A small sound classifier, trained from scratch.
Model: log mel input, arch convnext_v2, norm rmsnorm, activation geglu, widths [80, 160, 320].
Training: muon at rate 0.024, 9900 steps, batches of 384, held-out accuracy 93%.
Rows from block 2 of a small sound classifier, named by matrix and row number. Rows with one number belong to one neuron. Each number is 128 + 24 x the weight over its row's rms, rounded and kept within 0 to 255. All counts start at 0. Numbers have three digits each.
After each neuron's rows are labels from the 100 clips, of 14848, where the neuron reaches its largest size: "band" is the frequency band that holds the peak; "top examples" is what is common among them. Only what is clearly more common there than usual is listed. The data: simulated modem signals in the audio band. In brackets: how many of the 100, against the usual share in percent.
# gate: MLP gate (model.blocks.2.mlp.gate.weight, 416x160), inputs 0-53
# fc1: MLP up (model.blocks.2.mlp.fc1.weight, 416x160), inputs 0-53
# fc2: MLP down (model.blocks.2.mlp.fc2.weight, 160x416, transposed), outputs 0-53

gate.171:118098147126088108104147116105114139131094117126134140169132078122165144172108102136141122129136141170122120140139136089149091159111073119116095157127165125126138
fc1.171:156114123143090098142131119114123184122141175185146111097132107128099132124127158127155139151113111117144139133133131121149103110132113118117113123143084139135165
fc2.171:115146156128147159170139110125147125130162115105078105144129121089122134131105116115130125122119134114131112167110142124139101125129134151087115105120192086152174
band: 4000 to 8000 Hz (83 vs 25)
top examples: 800 baud (38 vs 17.3)

gate.134:138134102132109166112139071162089099136076107138132103118138132138124086118162135122104128106123132137131153133171155113065137117081156104151098105146141138160127
fc1.134:169123073148105126177175097062121170126143138115090122124124143157141125123095128115096125089097136105175145175101161151131118153134133132148120114161156156128111
fc2.134:155129145112159183160104117116125103114137115141104131146093106151116090103110129115138136099137093068102110121149122119113106150137140136178161133190126109124132
band: 4000 to 8000 Hz (52 vs 25)
top examples: BPSK (44 vs 6.2)

gate.128:111125126116146173079132117152119119155070139121140170113144135099133136141110095103138114112123149098111103121148130128137124101145162090154136106134092090151131
fc1.128:110170131116133161125139120116132164081117110101140118118157116131133105134099120106141104102171121111116123102133125114118138108151149116140137108146089127095132
fc2.128:096151115126151100133132150205112163144115131160122185125084119150114127146125186150152121151121121157068082107107142084099097158146143145146163092132116138135140
band: 4000 to 8000 Hz (83 vs 25)
top examples: chirp spread spectrum (84 vs 6.1); 800 baud (67 vs 17.3)

gate.324:128135141141137132116137110132089110105132152104153115130131124082081094107116119127101134131164106147126095109132123164110157128108101168132089101139106129105134
fc1.324:136132121097099123169104146165112102119139114134148103120064113075118115168095176114130106166130154122120124155114116153171138163119134106145120130140118166111123
fc2.324:091121106157130138132125100132159130132143099121126083170143097194125122115103142127102136137134091124112154136150138098123150135118098131108104135098157148150091
band: 500 to 1000 Hz (39 vs 12.5); 1000 to 2000 Hz (31 vs 12.5)
top examples: carrier: 1.5 to 2.5 kHz (60 vs 25.5); 8-FSK (29 vs 5.9); 4-FSK (26 vs 6.4)

gate.53:088096173134139146121124108148098170153166135117124146156098120169156109128092074142134120123128111125152094183127088140099098134108143114127142134144161140105138
fc1.53:087120106157143127135122113146116131177135129114139144138123126145095093168172110109132110096095139113118098124165131135137154137120136148149113120159092148111126
fc2.53:147110106166144093159121136205107128130115109121121146127117157114122117114138123151118087147162148163122106101114151148107120134133121148175140125108147109100127
band: 4000 to 8000 Hz (68 vs 25)
top examples: OFDM (43 vs 6.1); 64-QAM (28 vs 6.2); 16-QAM (25 vs 6.5)

gate.298:149135149077128158084134127124204128080157166124159175112139085140138149134139103098157157096120154164094127142155155128102053148133132141105082137125148146090135
fc1.298:120115126138137115139118164091086124175128082142121103120145155119125092091096141162159092125129077110141137143117127088159192136101095108148157129118100104176148
fc2.298:174149128126091138157110100151170144092089175114167128128140083132093112153156127157114176147158154109155090154132098132137122122115166137117127160145127117120107
band: 4000 to 8000 Hz (58 vs 25)
top examples: OFDM (32 vs 6.1)

gate.166:144099094134182127118146094122090149162138085104119135080111130133118113089148086106108128153086151133128111133166141096133131108159119120127093105141133119143136
fc1.166:137083135135140115132125115138097164093132073175118128142113101090133149138142099115129163163143113133105149118152144126176149122186138112105127112140139133122109
fc2.166:112103165138116115130106129089112157111114159165105100119143113124139134099083111092165116152125153085169099155119115119100129162162114159117168107126110118112145
band: 1000 to 2000 Hz (34 vs 12.5)
top examples: AM speech (28 vs 6.2)

gate.149:134107125151147123118147098105132116092112142152111134112112126123146101126128134085097099111114168094105126163138133107142111108147156151118138085111134108144161
fc1.149:115136151110120114124100165084111136157164115140139110131127138099110142148121133128112162137154092111148109130116132152119138165154100098151127124144117137104144
fc2.149:166122101133110121140122118106129088122139130141150146064133136141144114086102130139125131150159095186137138108135145125096122154145140117146144150135076093171125
band: 500 to 1000 Hz (32 vs 12.5)
top examples: OFDM (28 vs 6.1)

gate.405:084079148115139135174149122174117091119149113158132111134106132157144155106149127151138107142126126101106167114156127113119093114151136152112148175085121162109115
fc1.405:130159081106117089151137119116138110091134129160118107166150136128140089170116123132097091092124104148110139131146133138112117120159144159135155155113128116123128
fc2.405:136133105112121148105148090128114106135133099110130121124136106085147126110120179133166116134122114125152126102154127072117184083136169086152129169087168115119113
band: 4000 to 8000 Hz (60 vs 25)
top examples: 400 baud (48 vs 17.8); 8-PSK (46 vs 6.3); QPSK (36 vs 6.5)

gate.110:138132110106056092159128142102143156162098128154100189104092137119130117064119072145153145092123129145160132123101148122135092092144106142137123087113162109118097
fc1.110:080139103160091136101165171124110127112165110129139091107145081096133117078104114099120115118123100133140152108060131178121182128138154126133176114160138117112114
fc2.110:091139114152141082137111154129091130131129117114100123154124111126135102155149108126129091130139079096098097105060089135136113130120112169079135138162170129155091
band: 1000 to 2000 Hz (46 vs 12.5)
top examples: 800 baud (77 vs 17.3); OFDM (37 vs 6.1); chirp spread spectrum (31 vs 6.1)

gate.91:120147117124144102115117138130151095111104104130131136135137094116138141118067168132118159112110095115113159103148114090148154094126131186104134175120143100137138
fc1.91:145140122146118137122111122110113058157109148085135073129115136093136100105104145097192130126105152159100122104124142123111093175102122092161104106111130145094141
fc2.91:111099154124100108087105116144198114133115092113132135166114139144177125188129125130116140153125130108122118127152103087139133084154126136099108108112140105161076
band: 1000 to 2000 Hz (30 vs 12.5)
top examples: carrier: 1.5 to 2.5 kHz (59 vs 25.5)

gate.373:094123134099080149111111151189092126150111123096088107107125130146159080134109113136120120127118140136134119140164159111155128099103143110090120129133099118142110
fc1.373:128085093137090136158076171144082104178129149109117111120157124153107124109129105117107117133109128124120151144122159126122106132088146108109121097141138156187124
fc2.373:151108115152166127117138109119174135097094152135157105135154108154112109136118137161092091165158067133144121118143146126172126142134115155152122156083141096116080
band: 4000 to 8000 Hz (82 vs 25)
top examples: 400 baud (42 vs 17.8); BPSK (26 vs 6.2)

gate.140:098122148109108124151111142159137140119096100112158108189135188129142127114109120129130146150131087125093119120116144136125151119102144109152129131136091125082141
fc1.140:114136114149116110158109138148099139119161120129127115055130087122142137123123098147125121137173196107122108138126120136119149151090103122138148137109142120130075
fc2.140:146104112136144120108150241127129147129165115156148136139133188121134130095113089131131126110115160149112134149135075124124079104145119145143152151134166179108135
band: 2000 to 4000 Hz (51 vs 25)
top examples: FM speech (99 vs 6.7)

gate.90:115103105079139084151139144095082133080131131111134167127100155115112147141150098142123131147140088154145142136092121129134099086115132104158065177137127143159122
fc1.90:126083103141107158084128109137163121142087104151116111167154089112131152096110088167141171136117110128114135120124144112131095123144081120115071117127129107097119
fc2.90:097140173132099140117167121117155133134076129171144116127138107120101153156138086164118100144121125066139140155115098091107116097132122117124093102131109161162143
band: 4000 to 8000 Hz (82 vs 25)
top examples: carrier: 2.5 to 3.5 kHz (68 vs 25)

gate.330:123132146120124132152148181111054119130113117111097127158144119141150131147155178148129094162120115060127128130125118109082119108136132124140123130073120150109130
fc1.330:116153166113142154128119140142033103141139100141105119133126164106166131114137175136140121156119118094119135123104172129081144127151115131140111124114124161131169
fc2.330:142106099163164157140108124145174151153166183100095107087135132128134110116127123100147111148158170114126104155093152154143155173114133111090130069131132149096145
band: 4000 to 8000 Hz (57 vs 25)
top examples: 50 baud (95 vs 17.5); QPSK (41 vs 6.5); 8-PSK (35 vs 6.3)

gate.11:156138192137069154164145139160150151123111140100177129156086151122134117165158164145120128139156131126132110152129116136156142139082127114104149121128148120123127
fc1.11:143124125118129171122115103090161085109147135095141129089119144096112151126125129133137141139107175131095137150115115131110117110120168136130120145103156108089134
fc2.11:077130124172172100129151143109088143102110149167147099128150103126152142127116114149161094112150121133110129149113133133103172140119090122098118136112096062147078
band: 4000 to 8000 Hz (56 vs 25)
top examples: FM speech (41 vs 6.7)

gate.250:121114094140119100114121110121125081122156125099137148152098139138180144151175156121101128122118141146118143137163156135120073086113156135115150115162087127090147
fc1.250:152120103095140152122057151150174095143123098091104114170099148113167127141180129104102115135130117128136154146130134120140113160138127085090087145124112131134138
fc2.250:172128127125149138125127138115134118164158118092119101133108146132149108098127141120103134140128076160124118109138124124141139093129126169078111205121138146139108
band: 4000 to 8000 Hz (69 vs 25)
top examples: AM speech (71 vs 6.2); carrier: 3.5 to 4.5 kHz (54 vs 24.9)

gate.205:135095093117140122151095139118183136152092101157089135156110176148142110163135113147148126102108104099101134139159116098084132130113108108094082151151114120150105
fc1.205:126106144076146100111163101127141130115130135128103100131119155160121131150163084127144130154131143148125120122109113146131133126140164113140172113098119126114146
fc2.205:105126157167134109147108128129158099114131178110167122065176113134134127066189068125138150142120124100125146130105137136129143137119153128122109147164116101149109
band: 2000 to 4000 Hz (65 vs 25)
top examples: carrier: 4.5 to 5.5 kHz (63 vs 24.6); frequency hopping (32 vs 5.9)

gate.62:112124085111128164106088112139165140133137104145105166130157129097140131100192160079183113109153119139128137143140166124131137129151141103170177124132130107171152
fc1.62:135112128145091137091106150105151162151110091147096159148131135171150138125068120134124132172135112142122120174088105157132124187155079120122144116142181114119181
fc2.62:126092128132130104110141121128136110135132132145140139065159139121109152169122146138111114122123175145178142111127107156095126156113079122152124139160126113131154
band: 2000 to 4000 Hz (85 vs 25)
top examples: 800 baud (54 vs 17.3); 4-FSK (27 vs 6.4)

gate.190:139116108081159104127198159136115117085101096143127128105102100116138093115125134114132132140116134133109147134095163140161135147111118142066125102118161150100142
fc1.190:134197108114107109148144107124149156155126130131114152091115117099152150089095110150107107138147174130114154083135154108123176140148107199138138109126161143118108
fc2.190:155156094130116109145134117134056126104134138169122148140162130129115128121131140123099124125113125126131080157104095123118116102085117143135153089138137120089098
band: 1000 to 2000 Hz (37 vs 12.5)
top examples: fading (65 vs 30.4); carrier: 1.5 to 2.5 kHz (63 vs 25.5); 800 baud (55 vs 17.3); chirp spread spectrum (25 vs 6.1)

gate.131:139110093117149144076138108170151147116110125122130086146131105147094114177143145125128058123153145091167112084140160093121116104151140150172135095160147153167125
fc1.131:176118140114139154182124127147131113138142166113128158153138103131102114131132087102114120126072127143094192132145108141153143148129146094148111122169112151117116
fc2.131:088139115132123155138101130193121141119144152152182122155085107118125129097106146128098139139160169092095155124131145125131136136154167143158135155140110116151143
band: 4000 to 8000 Hz (89 vs 25)
top examples: carrier: 4.5 to 5.5 kHz (53 vs 24.6); 800 baud (38 vs 17.3); BPSK (30 vs 6.2)

gate.222:088157168124151099124161180159142169146177135125135143129173170124090123103134119156115135151136119128178151106142141121104146147177140108106106131129142155166111
fc1.222:160137120141124148113163121145148103162105076102145101145103142146150105136113135132128116160122145110079131094149124121150085159158107097070103134131105096126128
fc2.222:122145108141134128096119145126152109113125107117166146203117159123095103135106127127145082138118149117122114155156153106155138104112127117109095126070104138107163
band: 1000 to 2000 Hz (55 vs 12.5)
top examples: 800 baud (83 vs 17.3); carrier: 1.5 to 2.5 kHz (66 vs 25.5)

gate.226:042113105157124123122113121136141137078107107127140097085132117137146111162144104119144111099083113141102166125100123146162103147098118103140100164120101161131136
fc1.226:108138114121151117140140109102123140117142123143156112090093071080151110135110135128179116142109130120139129120138156153159102117115113085100155122133143114125106
fc2.226:109158139112114128176132141113137123112113121151139121115107107142149117049110097137111076160115147136139091165129104141133101106114140142173155154112168074135117
band: 4000 to 8000 Hz (60 vs 25)
top examples: carrier: 4.5 to 5.5 kHz (65 vs 24.6); 8-FSK (51 vs 5.9)

gate.172:118151136161139144136124163123107133146162114139122163136164146167118118133125121161086166127102149119146135124146099125117172126117134129166161133105121145153135
fc1.172:128129146088136115154149122127146070136134174093120136128143152152102081130143161145096142151101138099153111142111115156146196135104108132112134116099093136162156
fc2.172:158080138104158117137153126129126101110110085127125168087131122088123137149125093135114118066162158116160109119121118157115109139115114116110123140093085141107155
band: 1000 to 2000 Hz (45 vs 12.5)
top examples: carrier: 1.5 to 2.5 kHz (77 vs 25.5); frequency hopping (62 vs 5.9)

gate.229:185138090098164135127152131125112170138139135136138138087140035101116145121123140133136122125122160099091147158121185125143114130088116115114126119150142135124081
fc1.229:131146159143103117114130109130143101112136123143129103182144172111075111121117124131160089136143090147121090102113115103083160096137114148158091125117141093124121
fc2.229:109136129163147132105136159168132132102123109091113145132142121127128134153090128122123135098166127181181098138134110109107100093124118172154150158124162166168140
band: 4000 to 8000 Hz (50 vs 25)
top examples: FM speech (100 vs 6.7)

gate.203:146176173127090148125091119173130141064126146132106078151116130158125091121128174175110131120183145145148154138110118106125161093113119113106161089112175149113159
fc1.203:135129182158124140144129124128127128067113111134126138153135123149107131152126077106107119157153161152140119169125103125169054107111094109111112130117159112104167
fc2.203:105080174094174181098151164129120131142153123126123130084140103103129103121126115115126119160110129121110117135164135149100092113165130118132103139142112089119111
band: 4000 to 8000 Hz (80 vs 25)
top examples: OFDM (97 vs 6.1); 100 baud (44 vs 17.1)

gate.406:115117111163118129134136124123133132158167145134132152116157099116154152110141170131130139094111125142126183160105097183101133135111095156155141106105141133122154
fc1.406:109140122139125109116128124121119145137142141122152153107144106104158144110137169103151164115129112137127150137104125185111146112112089142141143115114129158144122
fc2.406:089142111154128149100077149126119159172159110146142087114157135113126085128133105113131120106128144097089177113104119136137132081143123130131214156103136138171114
band: 250 to 500 Hz (34 vs 12.5); 500 to 1000 Hz (32 vs 12.5)
top examples: strong noise (50 vs 24.3)

gate.364:149167138113128127127136124118142104131128138142117144104151125162145161138134067083071158149065181099109119139137127124143151124157124122171160135121121134133108
fc1.364:171104124114135142150125164110175112127136099126127108122129125135122153128132127146123159149139149134131127149162084185124106103162160122114135104135113124159125
fc2.364:135129138112110104112129121100116121173153120120059152164085131076141128136130111128095144120162158154118111151097134081142138128121160109104128163167106128160139
band: 1000 to 2000 Hz (36 vs 12.5)
top examples: on-off keying (34 vs 6.1)

gate.263:163135135092097125118141186123139082133125082137106129148173098112134152142103162134160123157119128091120117120143096142141157154120131164132118113133173112105110
fc1.263:123160156094123114139141122136113088095154151134166119129092164118125154141106100137164125145146144127121113119144119125139083127146100123165095133142109121119155
fc2.263:118097128141116114123125110098141074092096120125103177185115116174124112131176128131094155131140121159076119146154138181136106096165106126113120124121131133131128
band: 500 to 1000 Hz (65 vs 12.5)
top examples: carrier: 1.5 to 2.5 kHz (65 vs 25.5)

gate.315:128125086135129138153084129125165158119127136099116152133195149176105087154161199141103131155171105119131098165128147164099167124138173106166099160132127145142114
fc1.315:111122155112103102132120148126063123157102112139143125160094138140187098150107110117139124092166151102126162117143108080112163129131099080098092121169129150136142
fc2.315:073115152098146103093164119111148177107112150097163116133095097155110151167131137101132114101144176101150088113131125107118091102156153121154136102139139112115131
band: 4000 to 8000 Hz (88 vs 25)
top examples: fading (100 vs 30.4); strong noise (54 vs 24.3)

gate.401:131153112094130133126099204111121150117150131097147123119147122085146115141115130133152145143168120125117151174123131119130132144127139130114142164087142113177105
fc1.401:150113146111148126116129103167120113116139126092111120161123128139135123119146139085166145164130147122109150124118112130164091141136129094120113118124127114128143
fc2.401:129149125141143116158124129095107157107087127138215146145075132133133129196131141169124114117116163096138169120131154103125122085134121150135119146145131127158164
band: 4000 to 8000 Hz (53 vs 25)
top examples: carrier: 4.5 to 5.5 kHz (52 vs 24.6); 2-FSK (29 vs 6.1)

gate.243:144141119140148119142119116136064107160147110167118130144119127187146153120104092152118180102144137141143117141097113158128101133146103111162135132136167113130132
fc1.243:141099123143127150137125142089117142116134145121093158128100155210113139124131142144090114104120115142124134151126124142122149123105124091151125155133135145117126
fc2.243:145165133137129131114137109148150110145119115113124121172118079085204101149125118171135123152100142149129123147134173085127134151102149144132114138153138101146175
band: 1000 to 2000 Hz (30 vs 12.5)
top examples: chirp spread spectrum (43 vs 6.1)